{
  "model": "autoregressive pixel model",
  "dataset": "close-ups of made-up surfaces with and without defects",
  "train_examples": 203450,
  "image_size": 16,
  "horizontal_flip": true,
  "levels_per_channel": 6,
  "vocab_size": 217,
  "arch": "transformer_decoder",
  "width": 256,
  "layers": 6,
  "norm": "layernorm",
  "norm_position": "pre",
  "activation": "gelu",
  "mlp_ratio": 4,
  "head_dim": 32,
  "fused_qkv": true,
  "bias": "all",
  "qk_norm": false,
  "parallel_block": false,
  "inner_norm": false,
  "drop_path": 0.1,
  "positions": "learned",
  "tie_embeddings": false,
  "init": "torch_default",
  "residual_init": "none",
  "optimizer": "nadamw",
  "lr": 0.0013,
  "beta1": 0.9,
  "beta2": 0.999,
  "eps": 1e-10,
  "grad_clip": 1.0,
  "steps": 13200,
  "batch_size": 128,
  "epochs": 8.3,
  "lr_schedule": "step",
  "warmup_steps": 2640,
  "weight_decay": 0.1
}
Rows from block 3, named by matrix and row number. Rows with one number belong to one neuron. Each number is 128 + 24 x the weight over the matrix's rms, rounded and kept within 0 to 255. All counts start at 0. Numbers have three digits each.
# fc1: MLP up (model.blocks.3.mlp.fc1.weight, 1024x256), inputs 0-63
# fc2: MLP down (model.blocks.3.mlp.fc2.weight, 256x1024, transposed), outputs 0-63
fc1.433:096140122140129136141127114127098144127156154102137134161118139183119151107141125144146131111090102096118137130140139151109088126129130171152094131130121154115118140121132143147129105175096132
fc2.433:109124138134148145148126122129157136134156140111111132134138109147142116113158128107122126155115130089100139145119123137116108123128086137111149130125146160115167104131156111144130136129108113
fc1.434:108126110096172165145109160141104149109106128117149106139116116156160183116106168164154125135144140095113154140114126122126118156078133130130120122113119109126139151125106138122125097128124164
fc2.434:127107149123137107117124129143103110127137128126116104082176138119121149094139113123121105107126139140080138122176164124172148139135123128151146072127101119126160116086118157098145156099110120
fc1.435:073154122128103156141147154094113124112123129160128118133098125168169125093144123120131138125128154143133140154100067158159172098155137141146149093188148106129158112143110140110162166131101103
fc2.435:094116115148066141221125139086130104149076123163107159125130125166140161117121156121121152142121181113135150128097124139165154144129130164118134076188133151140149137102082136111152147110132110
fc1.436:155178087119181157142172132103148106135118159148132132151118140121134108092153131145086110120160123129130107106106150118096159129107173126132113131139113112148165087175076106135117110085119125
fc2.436:174138105105075093136126097133131085141097135154106127126128137068080169144066109124087111119117137134131129109160153168135130147138142127140120102121121113134131124128107160088160125123155112
fc1.437:113148147123180136122093082172117118124112138172147110164086177127130147083163123155148109078133120109122143096143149131107149164129132125160139128127146133139096116113089149097116081104084123
fc2.437:114177141109123120048109132117129149131095152142116150098123154092165131134169140119122141109130118146133093153099140133115116105127138159146154155102156116143128183153118166098110131123151132
fc1.438:140172130099146114129138165149116121096126155121164100150090168150140139134166136107142126116093094123142148099096114130095158141103135125156135099157121124158131170144102165114128119115140127
fc2.438:123132121140118120115140131144133128131125130122146134149127153127112118120128149112121116128118150136106141092110124146125144151124142098143126120116129128157157146147109120159123125115109123
fc1.439:111178124151133159121121114092122115098185146086111141144153146150176181121117186147132151125123126144141148166081123136120093092122155137143137107136113129102098050130115177096123134100112131
fc2.439:150115146139055103108150115109137112124112138130106102124115108143158150091098139170100122128109127125091113086139124146129155148113139104159089103146163104148105143116126154125152117089107120
fc1.440:107151171126152113126152124105127079115086209146109050111138115155149130134144113168123117114120128108135129131170121193106130142108098149149138145069138125141127119116120114138145139115096133
fc2.440:128130146122181120151142108071129134170164148139135119150139107161091092130097115152115152110120143098115111096109135106113107127114067093107140129120107134106090108122110096136157150117097184
fc1.441:131138134137180087145145107115140130087127093139134096132135140136139143113143082122175117088110117127130088109130114116095123098142141165105083121165135080144152120124116119136084107130094117
fc2.441:140109146122160111128138143125134120127149109127142066131083184127174152152146132090143152105063087091119066122149099127164085141140130170154141117164130175131114170145095150110116154171127090
fc1.442:108131090129153122116151102127127100109114099098183116140131148158117164134096132141142136138102108134139141111097156143154119121141143090167109136113134086149125144134100138123125155148160116
fc2.442:133135132127169090150131161140141096101085142138137121118088114117123137115108146115137159149110112143126146130115137158144133105125135134154083126117161129146093125148121131100139129148113142
fc1.443:131128163088107138112143129150174097098119170165085074098101105158115113146150124121079073110106119138160164080127117158150116139101125104095071123088149146138138141109099093104132182123106109
fc2.443:130111093100129102134127131119178106122120136143077079086113139113135104217133148061109131124131134159180130104100129143144123167116126084114107132134110188157120131151118131105147124097134127
fc1.444:118156136146104125081137137159068113143143148153135129127114165125138163119162146200128074149129094157122176148151186157124144096145127127128109123122136125131089161102126143130133106106118143
fc2.444:134097175091136147122136183141140143122149109116121129120146142134110128131114124144100147144105149137127129146102149116168127076118135164138165118151117118124136120112184108127144122152145116
fc1.445:112107096098166153149146127123085123158135144149105139177121140129164160119111090109144099148094087126152141192119156144092114127174135170096110115084130127129121130080149095184101101110149149
fc2.445:130112142140113115108145108136179109163112144118145116121120166121088147126150115095138152131125150185104119075152100152098131117147136142172126119146138080152113130141126142087140158191098114
fc1.446:108117118097142100108151145142142091109136120148153129163074109091117107061141090146148111120114107166133121109093117159114133128125110102131102068129153125136087168180131101140127106102090150
fc2.446:115112131175089128089089163161129168095140143135138108071131084166154135130131183118126213176119092146129124128134113153177176089148114103180083109174140114131147099116143163062112185123135139
fc1.447:094119134094145128102129102139136090138141143138124142115113137115152118128137130119104134145102092121117159166117126137129119159145131103088122106134108155131130133164142134121123137114099131
fc2.447:114157135149120141132121128116081148127112117125141077147116149136136091153148147087118131134128147149138132112121109128125116117141124116152121137124145135117169157137113109153120109147138129
fc1.448:131122128133195099128140084156096128161123129167133107133166146119172103081169129120157132116076110160140151107114107100084115171142144135174165166125124123138095139144122128102079107116110086
fc2.448:124147126116166101101067127168103106153104123154108115156151127081131135125137121140125135080158148145132089096118112112132120118133090143143143138118175121116107145149107101109118154100133104
fc1.449:125142130102151118135104135150121117136134149122126115134149122106097115141131139098148099125123114135100107134104118122078134132152133131109139128107085116152129127144134131128107120122094142
fc2.449:125122126118140122150119131134134131115098161174137150099110117121143156143129125122142135126115144142126124136149144147134113135131120119137117125131132107120122153118138122115130146122118123
fc1.450:107132132125134151191119136131112151153109163117142150152093180160159131106146121148131108129090101124101156124129140155134112143191140108108122133108106136118121147158112077163135114095085080
fc2.450:132175106130152125109141142183115107099145162142154120100131062138166156165114155135139230153156106132143110166098113123133112097119112089156104142142119125101094142067106147106129123096100152
fc1.451:116124122131130135130115102151122128114120133114157126136108139128134121124126158106151111137108129143145126106124122165074109131145120117143106117126131119138152131151132108138103140128112105
fc2.451:132123078130135107116126124109157107149104152141147141093148137109113142135152137105137132139114149141156088124139136133138109113136140132179131158111158139149129127138114129127098140148143111
fc1.452:108154126149143132159166093100129131099199137055080131138107149199148177133169154145161127132065127124108162140128142112172109129131167130129092129164081127135123086134102145143085129113110096
fc2.452:118140175145143147104182060095175131119115073085137144090103073146169140120136128135155117123146084111075144088139107088144115137117163103093102189152138088131110160101156226131108130137128143
fc1.453:148144140119154165112145129091117123129162114107121131138179124155105109127132124100136144111130103145107138109140117162109147165086143120115144150101123136108084142163117151142088093088111145
fc2.453:156136157119105122098147103148147137138128119135131147135085114116111133146145111150095138160133124128096111139147137137189144101128137179117116141148116111143123127097155176135135114133145103
fc1.454:120128152106158095102146135131096147132127144099140115138095123114128096143136118100137099124118123091126111125125132146144155137127117140084133101116122081142150142131123147163114101155150143
fc2.454:148148136140107139100118137209168123148106125142151107129095162163110150098126141115139142121138114121129138045116138160086129175098116097150123096116150098116116156170116144132117111117124099
fc1.455:145126120116099087097111102175128056123115132166140117152118100122126163121164141173134132127107110129138141125113127118109136138126190149173131103105087134167124104103134115074152128067060132
fc2.455:159141111123154138135111124143163105136121128150105144136150154090075136129147115139118083107128140119123158111164130110125136149123152123129131125136098119140112091071123127098168120108099123
fc1.456:151131105147158111122149150116137111091096121124147089125137135128137154107141091132182122096138130159136119143115111144095121098161150152129106120163114076107121120126127133130100088126117118
fc2.456:150102143124142088139140156123108090128197129106151089132103164103174156163143139082117137119088099139119081111139118145152138143130136123151139134117146177142091155145129166123128172153107103
fc1.457:094160108123126118124141093156132108125157150143163108146109147133148120099099143137112111126137142172134129109139166169118152120145122115182142127128151114117086123118115150152129119124126135
fc2.457:108119173107132138123118119115097178122141107098140111128152127125104138150116157135093138163126145142130149116125164112127136100121116122166114106121113101127138144118132109133145146151102128
fc1.458:140152133143127134120129140102124133107128146119139140119109115152125139133144136122135112141132102130162139093117113159122146087125120119139140123149114099098103105122132104123154143116145126
fc2.458:130140127144126120128144125117136131164111128141132092110131133097140118133147144106130116111160152169136128101136124132114121134128134115121122134124136131115121144112121114130163139093121127
fc1.459:098131093132153091134176094073095138116160138098090131144124115094149148117095101132156083120106115142150120134103081122156103137100141157160095178121139129169101113151157059128131150125130129
fc2.459:112080173129111085135103086177127118149141064116129151131140116142120160101080132136169134097133092123126132099142092112197084157092146082123124160135197129172099192147155153108141120131127139
fc1.460:115167061091140087150079152070102086126148087153156105141122215167152170078125130107160103140157112137133166152049167156118131122174125151171141166106040065128073075128099128114058117081139122
fc2.460:155092122130102069088104135175255133062132148103094135119026108067188028089185194103093110145108140118069109131095028115119154144120104121144159109119124044151127126153122119126167164079076125
fc1.461:132108156144150135124103098137137130127160129112126101125121089155184170092122155174165102097133098143113132120113138158106114105123159101076151092161119121112135105108117099146129110102112110
fc2.461:096156145116110148176122170155121139126134134154135130137098141147138161147145127138167143110116124107090126123156102109077133124109111129103135109113094130115151144137134082129146099124126123
fc1.462:082122133099150116112147137155110117121111146142123117122109122130151101077146132137175122129120081157134126109117095117133143123169137112190089075161143127145087132137146111148121139097118125
fc2.462:094177131091146120120122119111100156112132112137134117112138148116160132135079111128186108112121130162127112138136134144118103130073126106103121117100178113127103193122107110182098142126168097
fc1.463:106152122129151160137148135150122125130071155129142114137135150149097139105156099152166123115138107150116142129108119127106139123133132155126143132136067129133144100143077128113149088105136123
fc2.463:120156120118132136156171132110109137127158135133135131132113123115142118143128127139144112102116140135100145126129142132104119121134118131124128110123132128159116135111129126155138111112123145
fc1.464:123141109126155139130124123117134110080128113116159115109140143151168096157130100131131146093139127147154154156104091119138165147103150148153146141156144099130135129174123165084103133108098085
fc2.464:126093125144131123115105116127120152120113132145126148123134130158135111104136138101117148126109130113103110131126126155141130141143124129124124136118117147133125187160122129120113122083133137
fc1.465:109161108109075121143171132097156149119173119075137086153141112176146128110084155170116148145108112148105111107117099171091144116126149091126095105146139125107120145133141139144130144116115127
fc2.465:125139152108140129138126143115116084125109133092144155081123088121100120089141155083129126145111107161148106152107164103146119062187114142168113124139081158139091119132114119134129121166115148
fc1.466:103169119134141139161169132115089104133164145139103148108150146176153142092136132100129104192107109125170168155127133151128155133172131166140138129129132114155149105106117122130113164133136149
fc2.466:093127149121136115083114192167119164129145121141122120129067109090177089093147148161143139128120132122085129145130119113138161129163115124151119128158119120140124109126141091108119158125098100
fc1.467:124146090127114073105145129116124140145123164114124100151116127110134155072169084146152119166134078121107146120132130087117126120140112118137134125106143086143154086188172095175154151111172080
fc2.467:119165080107147152141141139111140082148139114114156140113147122167146139115150140103116111141126107115132087168119115151129114119102137131070109157101147183110096134085122165160144113132125122
fc1.468:134174126125079080085186114058132093158142151086156123124165152138128162118180110143102162145063126155143109182103150107102158133128119169144102118115082121152161133125144170116126122095118125
fc2.468:135177101121061125171139176103125121120146102073123140128124099146095085151111135191138128137159174127151072115130128127145061142068114124093116115129102153107153156141129096179100110171130138
fc1.469:135172095122144128117179131110128109133141121100105129138103163119124055109109116094113100112135105141141117065150100113101120154131171189122135122106157114138130119141138153134155122098114086
fc2.469:120098160141121137100094137146141149134110130137108138111124157139052172140159096086117126142149140113136158101163147145165160125140135170102163130157091123105159144126108137084156141151184124
fc1.470:096146185151129128141125119138107127141113155138131127142158147131149160123105125146106129148098091111135124142112133145121150109137129137126119134144142105102127135127106128105130128130100125
fc2.470:120155091140147108115136125111129125153145118122144123116133122125145132137120128123115145122137136131138100130106134120137120116139109127126111144127130147127121129133141128128129127120135129
fc1.471:100137114097137127138124108150097135108123176125152150136111161134132166129139154166140153143133117080112129168144102165085144147147136158158141110100109108169130154127127149129129133120141125
fc2.471:129122134131132119106154135093123126151135104166096141092138093121114086129103086113116123105125144150117116116118146112170098118130134060132077130141144143102116126145183070137071125123110138
fc1.472:117123137120148151099159172152097075139137111138116122146156132101112133085184142132165135143147104133167128169133080106156110121146117123150148149116132168120141108177124128118138106095114106
fc2.472:141080117119089182155121144124155133115126150084115166158139122134128085127127104109134159157141149179149160123115119126106125131117135154106161117128124125095147119152147100095173125166118128
fc1.473:129129136134129134121144145134106056078139129120100106107149142136138113149119121136117116105089109124144131119130129130133118140110133109117076135124112136133122069142147115098117100134152155
fc2.473:119135131139120147145158110105120131137145127129138165109132103097106128134098125147123134118121139107134146116107149153141129099103116128146110088147157114146121143120144123153151145093097146
fc1.474:106162101116155144131138116106135095071144154083184107167158095150148133105136115123113131103101129141110154118107096126107136115122174135130120106148103108123130138129127100140142158123134109
fc2.474:099153181091132136169111134103176140126160120096141131125109081131098108108107144076112128154156127143122150151102132147187153100138142167119111164141072157114099086105124137099130144109179162
fc1.475:156175150097156138153153152104127124128108155119147082111074122164112118143170095144179071078174130164130135133148117148085141099132148095124108094115100063111090109126106088159126133107154127
fc2.475:151140061137123094143104145127122148160100169120166087122122122124136089213127174081140137091241146182161104100126106078119118087116135028144121143130127146121108134129144134121147150125157167
fc1.476:128131127138159131128087094165145075119135134091101071155109167130130155147117119104136102100129123111151141117103108124105134106125101129123156139129187102103141135179054130117136120100125124
fc2.476:082118136069113126168141117162089154131146167156119145156127122151112135136153146136158150122136139154176144104121137117083120133139110095109165096156141130111117097127104117083110155136166104
fc1.477:137159130105116132141157141110093059141174150105162156156143139121130149131156106131116076128071131131112125159128123128125133151139128140101126136125069162104067127096143134127144095064089162
fc2.477:131139101081150138186122091118139124177143138150101092141155159143151089135091069067128072147114099119131113181124157149135111164139123100131145104130171167149096123135168126124118102105161133
fc1.478:106168103133162141131118108101117107108113157168141090138126133188129149118093139127138080142143102169162147155123105113125135105155098149157148156115098063137140076107153119099127098074167103
fc2.478:138103118159128143122155145134111136135133155140131126122090154089160148136124143154130138107111094082114117161132089169125143128158109105124110151109162076102096122169136147143129139111084093
fc1.479:115161139145113118064154122124113103149139147092162130115123155136158161104137121161144135144108095148138101169126098131145101124160143155169159168145114101154155133110136180091095085096104090
fc2.479:151165113132102132188169164124099087182105128084136088147165147145150126162094108161146189139123127169150106083139128103131100096109139109062141120131152133105129090125112127141157166174119117
fc1.480:132125168131122112097163112130117108169101121147142131180114094122138132102161130152114138125095124117117085101135130125144153119108156108141163118118105136144110126139136124193148094101106134
fc2.480:118119169157121136121119165142122119126133157110118117148118136164145172147147147096134151143102118127099212118134115136119124132142126083138115128137119082117139113149117105117125139119144150
fc1.481:139177089133178103143105127130112122130144156107122136115084124166156143112153131131139097121133119138121101098127157160115148143114158127118126114126086083161111120112149123120098128133108140
fc2.481:118139135135104123130159106088110127151148157141136098160158139110125126177089105161152132158117109149136105145153144113153116101119135111141139111138153167124089111099175120147131109137157135
fc1.482:149131114120128107123169105118119132116134093164162100132153121121140097139128113170143154070121123096113171137138111134107117165127129072147117103112125114151153117149126116131097142107080146
fc2.482:150070115105123120121131095150145169119095148164108137131117134134149161134110096157139139107095144088118101146158129162105095136146088097136096094140168103139141124151132131118114164121082108
fc1.483:108158107123140114126150154113121116124099166109140112162143159124118081104127137129123066129126125147122111125152135141111156163147122137126131128122113113159111106129121106126095109109118116
fc2.483:138118156117099124144146110118135116111123137122117142130108143123116150119128113124129117151117128166147163119166140135123125162137134130152131125133129108148124124123112156115128109135118120
fc1.484:101146149074127127116096157124084101156109148134123112132085125125164089103109101137114121124122098101142122119098124148143166116218124138149178142132077100121147140127146125139129118087130137
fc2.484:136109125143090122154188148153175180136163150060109137211107098152097140138065157123166152136117069117163113171117088082112094132124095127117141197154127193127150089118133124119133140128186139
fc1.485:120152050109176153129075110159112114127096096142142099128115155121145138106114129154155100108123094168146142147130118143136126145166172130165095064126172127186092163074186116101099085090112125
fc2.485:121149109144131130117076105154089130092106070135119131120130101080142161113092080130135139099140107131136130129116106136163137102106159179134124131124161133124124110146166149095124130121157115
fc1.486:106112099065148160111126174138094150106120143156119113113131100111142136130159171139123145154104151107129114180068101108140194084110121154132168123125122163130116121125120106118148144145135127
fc2.486:161129137110128084143136118127099115137100094182113148096120092076172127081092094112112092096133137133099168148182113122124138140132146133109113133154141129094121139113139111128157078155187109
fc1.487:094153126100152090097147148113124105116109191096137123142168116112148109126170104131112112164122098145141125116142116114114135115140144113121133083146145104139150070144111141118155155105165097
fc2.487:096131162141133137109138143156151138132110137123151090084142134109115070153133142127095114134120139149111141077124131134089172093113122111099149093104120184118129155091166128150175159094136138
fc1.488:148117079127128095138147144127099146120105141081127112132097105101132134142136124114152147104113111116140148155103124103140116177148130059150124146136150110148083134147132125135128147051136053
fc2.488:090136145142130137130144114157129124134160146126142121100132100088133133134146167105159132111157111117146155097141099154118119089158116130130118157125117143139124167115152127154133157118155100
fc1.489:156155110138122098074143081113142109117119110109116116152141155114106196123148137155134125128109091166138135121117099184138103078123123104133098093126139109194136125117122102128133154147124151
fc2.489:151129101099111093083122155136108092143127128140131160125152093097095134151114150160135134127097119129171090145128140134130077118131131141167116110122195136151104098143127181109165121110139094
fc1.490:140129106097120155175137104117143105182101125132139129145094124146136109153115104188163136118170081117136138141137130153140131119121148110091099115109119121144094176123139170089103146093116157
fc2.490:153118160132114195093095134134111139065103117102130117145163129117096157153111141103124121124091100123144155129113128126138132100126110133173104119139076156146129096113153157097084109140113174
fc1.491:123139109103117125108129156094111135147139112107123128158120135140135123116117089093141082126138114120148087164105172162127123130154128145100121131135090153144096171119129101146063138113092099
fc2.491:115139178158117142147180117147105145149120103141148074100141182156160172109199122131140121143134142135070131152153127129108141157127149122095099135151113132145090152095136142132100090104127119
fc1.492:127104102155167113110137126130137082095140105100136102124184125121151138128130127141146118155125109150143124170141141162132133129116146155141139133131139146154137107095116123101107145108113106
fc2.492:126130136127122120106126093170110165134156156144145114122093099144113116131093129144123164116125066107106138097102149132103134104112125067134099132103121108135135143177146141151146148084112132
fc1.493:129162130147114126133122154081130136105154129131148110124130122190122115076131135112131127114097106170136162139124107136086114127143138191129156146125133129115120114110140142118134099112127143
fc2.493:140139155166129140109155129162097106140123148146134108095103142055114123130124082134104121129144091126107130126134139152139140119168133113128110160108153104171117166120153171171171131139118154
fc1.494:081131124093168107137156091106113120103135168111146154162130159162167172091122133107154126126143113126113130141142141170099163158169122128143138139099123087159113141141138110149134133123137087
fc2.494:144171097136103114122159135110090114183138158181084140119158124139173148110127135147122102096121105151144119133120150117165104123130112078161097143135145162120099133138157103104064112109067112
fc1.495:152122093157114113132125132125154130113144111068117110138072141159160130131166137153129112104126085156118117138070093152107079118126140154131108150144145137161141105151145165101132121123080144
fc2.495:132131141165147128091100131127174118102117130113156113087088110114100110100125125113124125129115085122064153086149120126151138142122124148127122153108156098163124164112146200166165099151134149
fc1.496:149160107119157147152098133151148116082131095135105143148112165115134137120127161131138114112118124122122137094108091085111150151106169160151149135133160126165127111142135161105096124098119121
fc2.496:135132134099118139066170051124119138117112119149099158097073196146166140101175117118129130105168118137114149116146145145109108156159146139155123189143161090166132168113129175118103131105139121
fc1.497:109122121133123127097137121124127145115159169112129117112146135156139153087112144136145128150109116153129132120114098155124133147142134140132122128118142095116155124147112162112113106077134104
fc2.497:120163128131126125125158126114103116131176150130133114129134137148165120128128131145133135131104137154131118141108115131117145128112128090139124111117134126147102120118138126137117136083100130
fc1.498:089184146116122165131200064091119114110127135132175111143165164174135149092142120127156090092109098148137171140140161160102116140124134141154114127095115119119110140121088141126120123157170097
fc2.498:132118130119167132180151150103147132091158077112125150118113110124139097091148104108123148121093119107142140126083133121125144115111149126117125136101147144148129085126138061138133142142101147
fc1.499:105120122116142081177112113088070140146110152086136091185118183133117126161094139157148120158111135086119092131114154147149096131131136114132140062134118147140083110141124097117149116155154104
fc2.499:176165144128115125065119159138105114119142149124169136071146145104139105126148101094118142139146114148100152125173140160131150156125135136169162178118101134143077142083173178104125127101104153
fc1.500:121133109087124119173131139165112098136145102112116078169114127147162180119125118138150108125125128125122143168144092166120133170127127074146106157115075136149123096132159164150109075130134104
fc2.500:133148120182131099117169136106113103160115152145159117123094131104122092090128129137129102171154224147101160126151137139136186183139146133151154157103142146099140091110153150147108147060155111
fc1.501:120149135147127098102136121129082144177126100147144183122137156106144138138105135147104116148144101096106113146111145100141145121127114136119095120152138125088093141129135089084100157119104117
fc2.501:117137085180156128104114112140113110157124099104137136145164122113125110112134154096117126146113093130119120135114145098138128133141129118125151119139130152100143132093164126138113122108105141
fc1.502:117130112089130121146126134141124079142164135109126113142114167129166217142120115148154116106119105139108103160110133124143129121124137125121074110113135142122102113140133144114132115163131101
fc2.502:164156129134097115112115170137123123131095140115130138122109134181143143126182148110113147148150136125117110107135115136165141144111156088134133163109085120165177152149139099119149163098112112
fc1.503:141159120133146082126098051057163105158154182135112129181184207170103185116144165099114062112140129119147121144130148139069105135129094115123109124088086122159096123119085094116115092129114123
fc2.503:065095143134056153179125097141105178091142155145168121123169099145112130169101157102171139129160121144167154161132104147121149111111116122105138101129164163097109201094125094130139114122203131
fc1.504:103135104154097125099087135135074113137140094137136139115150181084157100152172205186152143114149101139157160113108133123128153157138115104101091115132120116087104146122125169083121092097093098
fc2.504:132128139150177143149090142122157154102104097093122132107110114197116097154116116073115090121122154095110105127123096153122132121108150186102122141112131136139114093106142121099109152135188136
fc1.505:105144140139160127116111122128144144095089112100174097142137127142131162095115152133156127125154118113136140128144093200131181147131122093141137136120118082151090141140124143131112139121129089
fc2.505:140171118143142166169117100108135147131151131111139117132107143138134093139145132093136138132121145110139137072140104145104143143136115129139145125114118182129110116124126115107133117108131128
fc1.506:129133147119113092125113184132075104156145155120124118117111167111133144107114144162132119101140115078103093107116096150142092141145107114153116099136106132140106147140151120122125141132085131
fc2.506:130173089124157149142131171104146149127142084089115135122121113126156109111093123136151148140149124135140130132105122147129129128116149155121124166131121147165132107106135120123101107091142146
fc1.507:135119100139131116116153168135136129127143131134119135144126132109142142164150123157127128101074133116114112161115125126128133142119120121129129068116128134135132138133145098154123114106025125
fc2.507:122138163123124138172199032113141064137135140115141038112154143161136128120125155082116082136158123156138137140173131135151107142159150133108152141133165105115098117088085173168112132083135158
fc1.508:085121123166119082113135116110095093159176146120134122118103098111161092112119122154108117135116120118140162152126136130113142149163165124156138133117102120092127113154129101127145120108125080
fc2.508:112113114166112110125131070108094106116149164103124039147111087112094136166163129123072124123133147173143137129124111093142111129128111094162141121137129119123158129127132117159114126132128101
fc1.509:143142110102157086145117147147122105144114123103111138106102142151144121134099147126128117146096129110156096124105133151135124089135152125142083098104142115155131159107143126141105150123121112
fc2.509:139192122098116141141143115109098077134150158101174125106165101120170109121176179095141142167125107154148151150135109126163112108136118119141120147093092153152133168082162146156116154138140113
fc1.510:085162147122152144125076140150116131119087154123159095158147149099140157125055158177137088190109074150125154107137142103127121120142144162123127085132156178159132126105133133162133135098139145
fc2.510:132152111158065153127153136081085100174131131144121114160162145139137132115135114121128093103139120154121116121146146112164134117127151155113131084140118157098110108100120122140143123139118093
fc1.511:113131144100126121102109141146134139172116141115140116179080125113153104070154095122151139115126065133112114106114119101119086139152110114146121106140130120125124170181147105154138152114119081
fc2.511:163165047138185107134209092086133112227151136084150101132149148136143128176143088117154163110147152182161061113118092095090064170119145090083149167135167161138094118129115160168143090088122106
fc1.512:134157138151119120124125130117104122177143142106146108121101138174159172127089129143128117129122120125121106115092135133131119091154152108132115108145136108117126134096132138152129154127130128
fc2.512:127152106124112162122129135146118151136094117114122130124136099100141117115098144097123119137128097122141113147124143117129122111132127123117133142123150135117130123129146142123107104114129115
fc1.513:114140075111141106136122128127119094129146111133120135134089111126195098148128112091135096156132111130132133161090128128129115119164117116166098159126147140107125077140151136135100101125118107
fc2.513:125110118138127132097133103117129124138134121129095149109167137186157138115157138092149132145136106173123115116167127111140124132159145101134127143151152137145135143127113152153114119127111138
fc1.514:110124126123110077059134116131131118121159156105155127125100153130134137082101119146155117113139140142120063116141105146167090136147112120185137105124145113131079120150185155126140144098085122
fc2.514:115129135143137101120089162144127153123102102137098145142134111086133170116127130119136123129133127120108138107095116125143131134120126131116100121134096139128161122153141115142131106124115133
fc1.515:136156104144167103132140133077153134106165123043158119130131114154128116113114157113122098143124124151136085138091129134105135106098141170092097094151123146133103096120120137113121122111135120
fc2.515:052128166097110129135099133175076164184144159117151081144110093134145116125075206111174143138143119109124118122098132155155161111121107109102148143124115139122138149190142106126159170117163127
fc1.516:100119174140122157102126105131126141146124146118123124144112125122142120127138139117120105155118105114141143152144123143131136133167119157131128107118138122126147135138129130107131134104125080
fc2.516:118132113131138105119145137149132115135144146119145100136146136136151146156135150107117140118134122142137114131126111126101134142137133107113124118128136145125119105128115126138140140113129126
fc1.517:105135167139131132109140116119117117115131135124141140125108152127132175126136122136131130119104095103124127171155138143099130130159153168120100126098138107141144112134128135112130121137117113
fc2.517:121116101139126130128128123128118137121130129121135128152153124123131139129151135103115160121129121118130131131102138115122126125144118126127127127110144134141175118132117127141138135127133115
fc1.518:137130134108094135142123091148124124164156122151132091135119189126136168137120163147137081126128116105116161121120138099081132163123151143138111133115113117141090142097107126093147148082105140
fc2.518:147149118141142150133164106129153144128116125127123122138123130129089106119117101142137138129137143120131132106147119101135118125124125126122159155141151130148138134124105114110126102101142107
fc1.519:145150123140124127084090165114076109122101131108104090142115153096132123125093166121136111136135111129124133136137115117133150115150121140157130154146104109131131093099127146115135131111133101
fc2.519:134102173127154130116100106129129184076128129139156117119113142129128130141108116127138143108150147115102144162121109111167117100129133114109165153149146106144121129162155126123155153165092136
fc1.520:123101119113136092103159138120111113120110175109108127124124133103163142075152105164152101134134116097144133116122142146145086163110122136179153151151150079134165092179143107133138172096147076
fc2.520:145067122157120113129140138121194112135142084141129200085138107118072095096135110118099120160150132123140103086101148128141122137109159183100140181138136109115109133120112193110136112176184120
fc1.521:137150160140112137132128116112154176132150103106152110132121141104128171116112121155156102154138137127094105130121120140114109099137146115136124121146134098162099092127149130137125104126105121
fc2.521:132121099154129131120116124131136105137118130113128113142146145111111117128120141103134116108105128154101141129135112146144108127118143122145146083134136155134141132099116137143132117108135126
fc1.522:108153115074189115144114171057079146105103143094149114141131140112143099108094095129122117085081064141120071108135108136154168129130080118142114156142146139091108119188151122086148158112084040
fc2.522:134155118107118075137100143117097045127129168142158181143172118076065202150084181143184154163101104115155085158153160129167103093142072120222103117090135167133092110136145147093105077131148117
fc1.523:128140140105119137119120150121132105114118149083138137126104098143150120089145146077113127130083111134153103115103123135128134122112151148114151099149132130141096129113111085118122137101157145
fc2.523:127147139113141119142127141158137142134143099120125099136127147120134086118130146081141133139114148114133127122133118129143143124118126159119137136163132161130108133127123133115142133119155114
fc1.524:119131140168112133104145117084115124109159122113122100125119126133143107129130134139110100112083105156167158153113111100111101131108125156125129120182138117101122138133128195122131149122124116
fc2.524:113129135159112121090133143142120131179144126148149130087134126104121156118134125127111147138160179145110155139117132130138132138126114139151127146141142101124110157082124153161162106128112105
fc1.525:093140153144154117129140092080117111087094118063173113171106125145136118112143145089130135182112114145121145123089116121138147105118159179113130088189155112163124119150110154098155130152156093
fc2.525:126102132114128127159118129078126146058105124112172124133115151143115101125108138126143165173119128125165173095110127145153187105122137113127149125147149148146134108131138126093139136130153138
fc1.526:167153144107116115089133141162160110156158113061146097173105147136126124143162098138145096122148115146118126104096076118151089145086100107134149126148138150152142154144125117159144155107117111
fc2.526:168157108126125102112172078119161052188173145110129135147143209144101098168116056102124099137154227146159127126164101151085146192112146165136181131114136163143142111143148139137123142133157116
fc1.527:101116086126112101152131139115082112173129127163133090165127161186160167136144136150161148120097122116136111129115146147156147124133144109148094110142093159088113091113145154132094068133134126
fc2.527:125173167099135156116160157137108138123154094100136108119156137154133062112128115098127139130126127152154090114090143121118128101101122138124140123131115127126151152133150085162084124110148111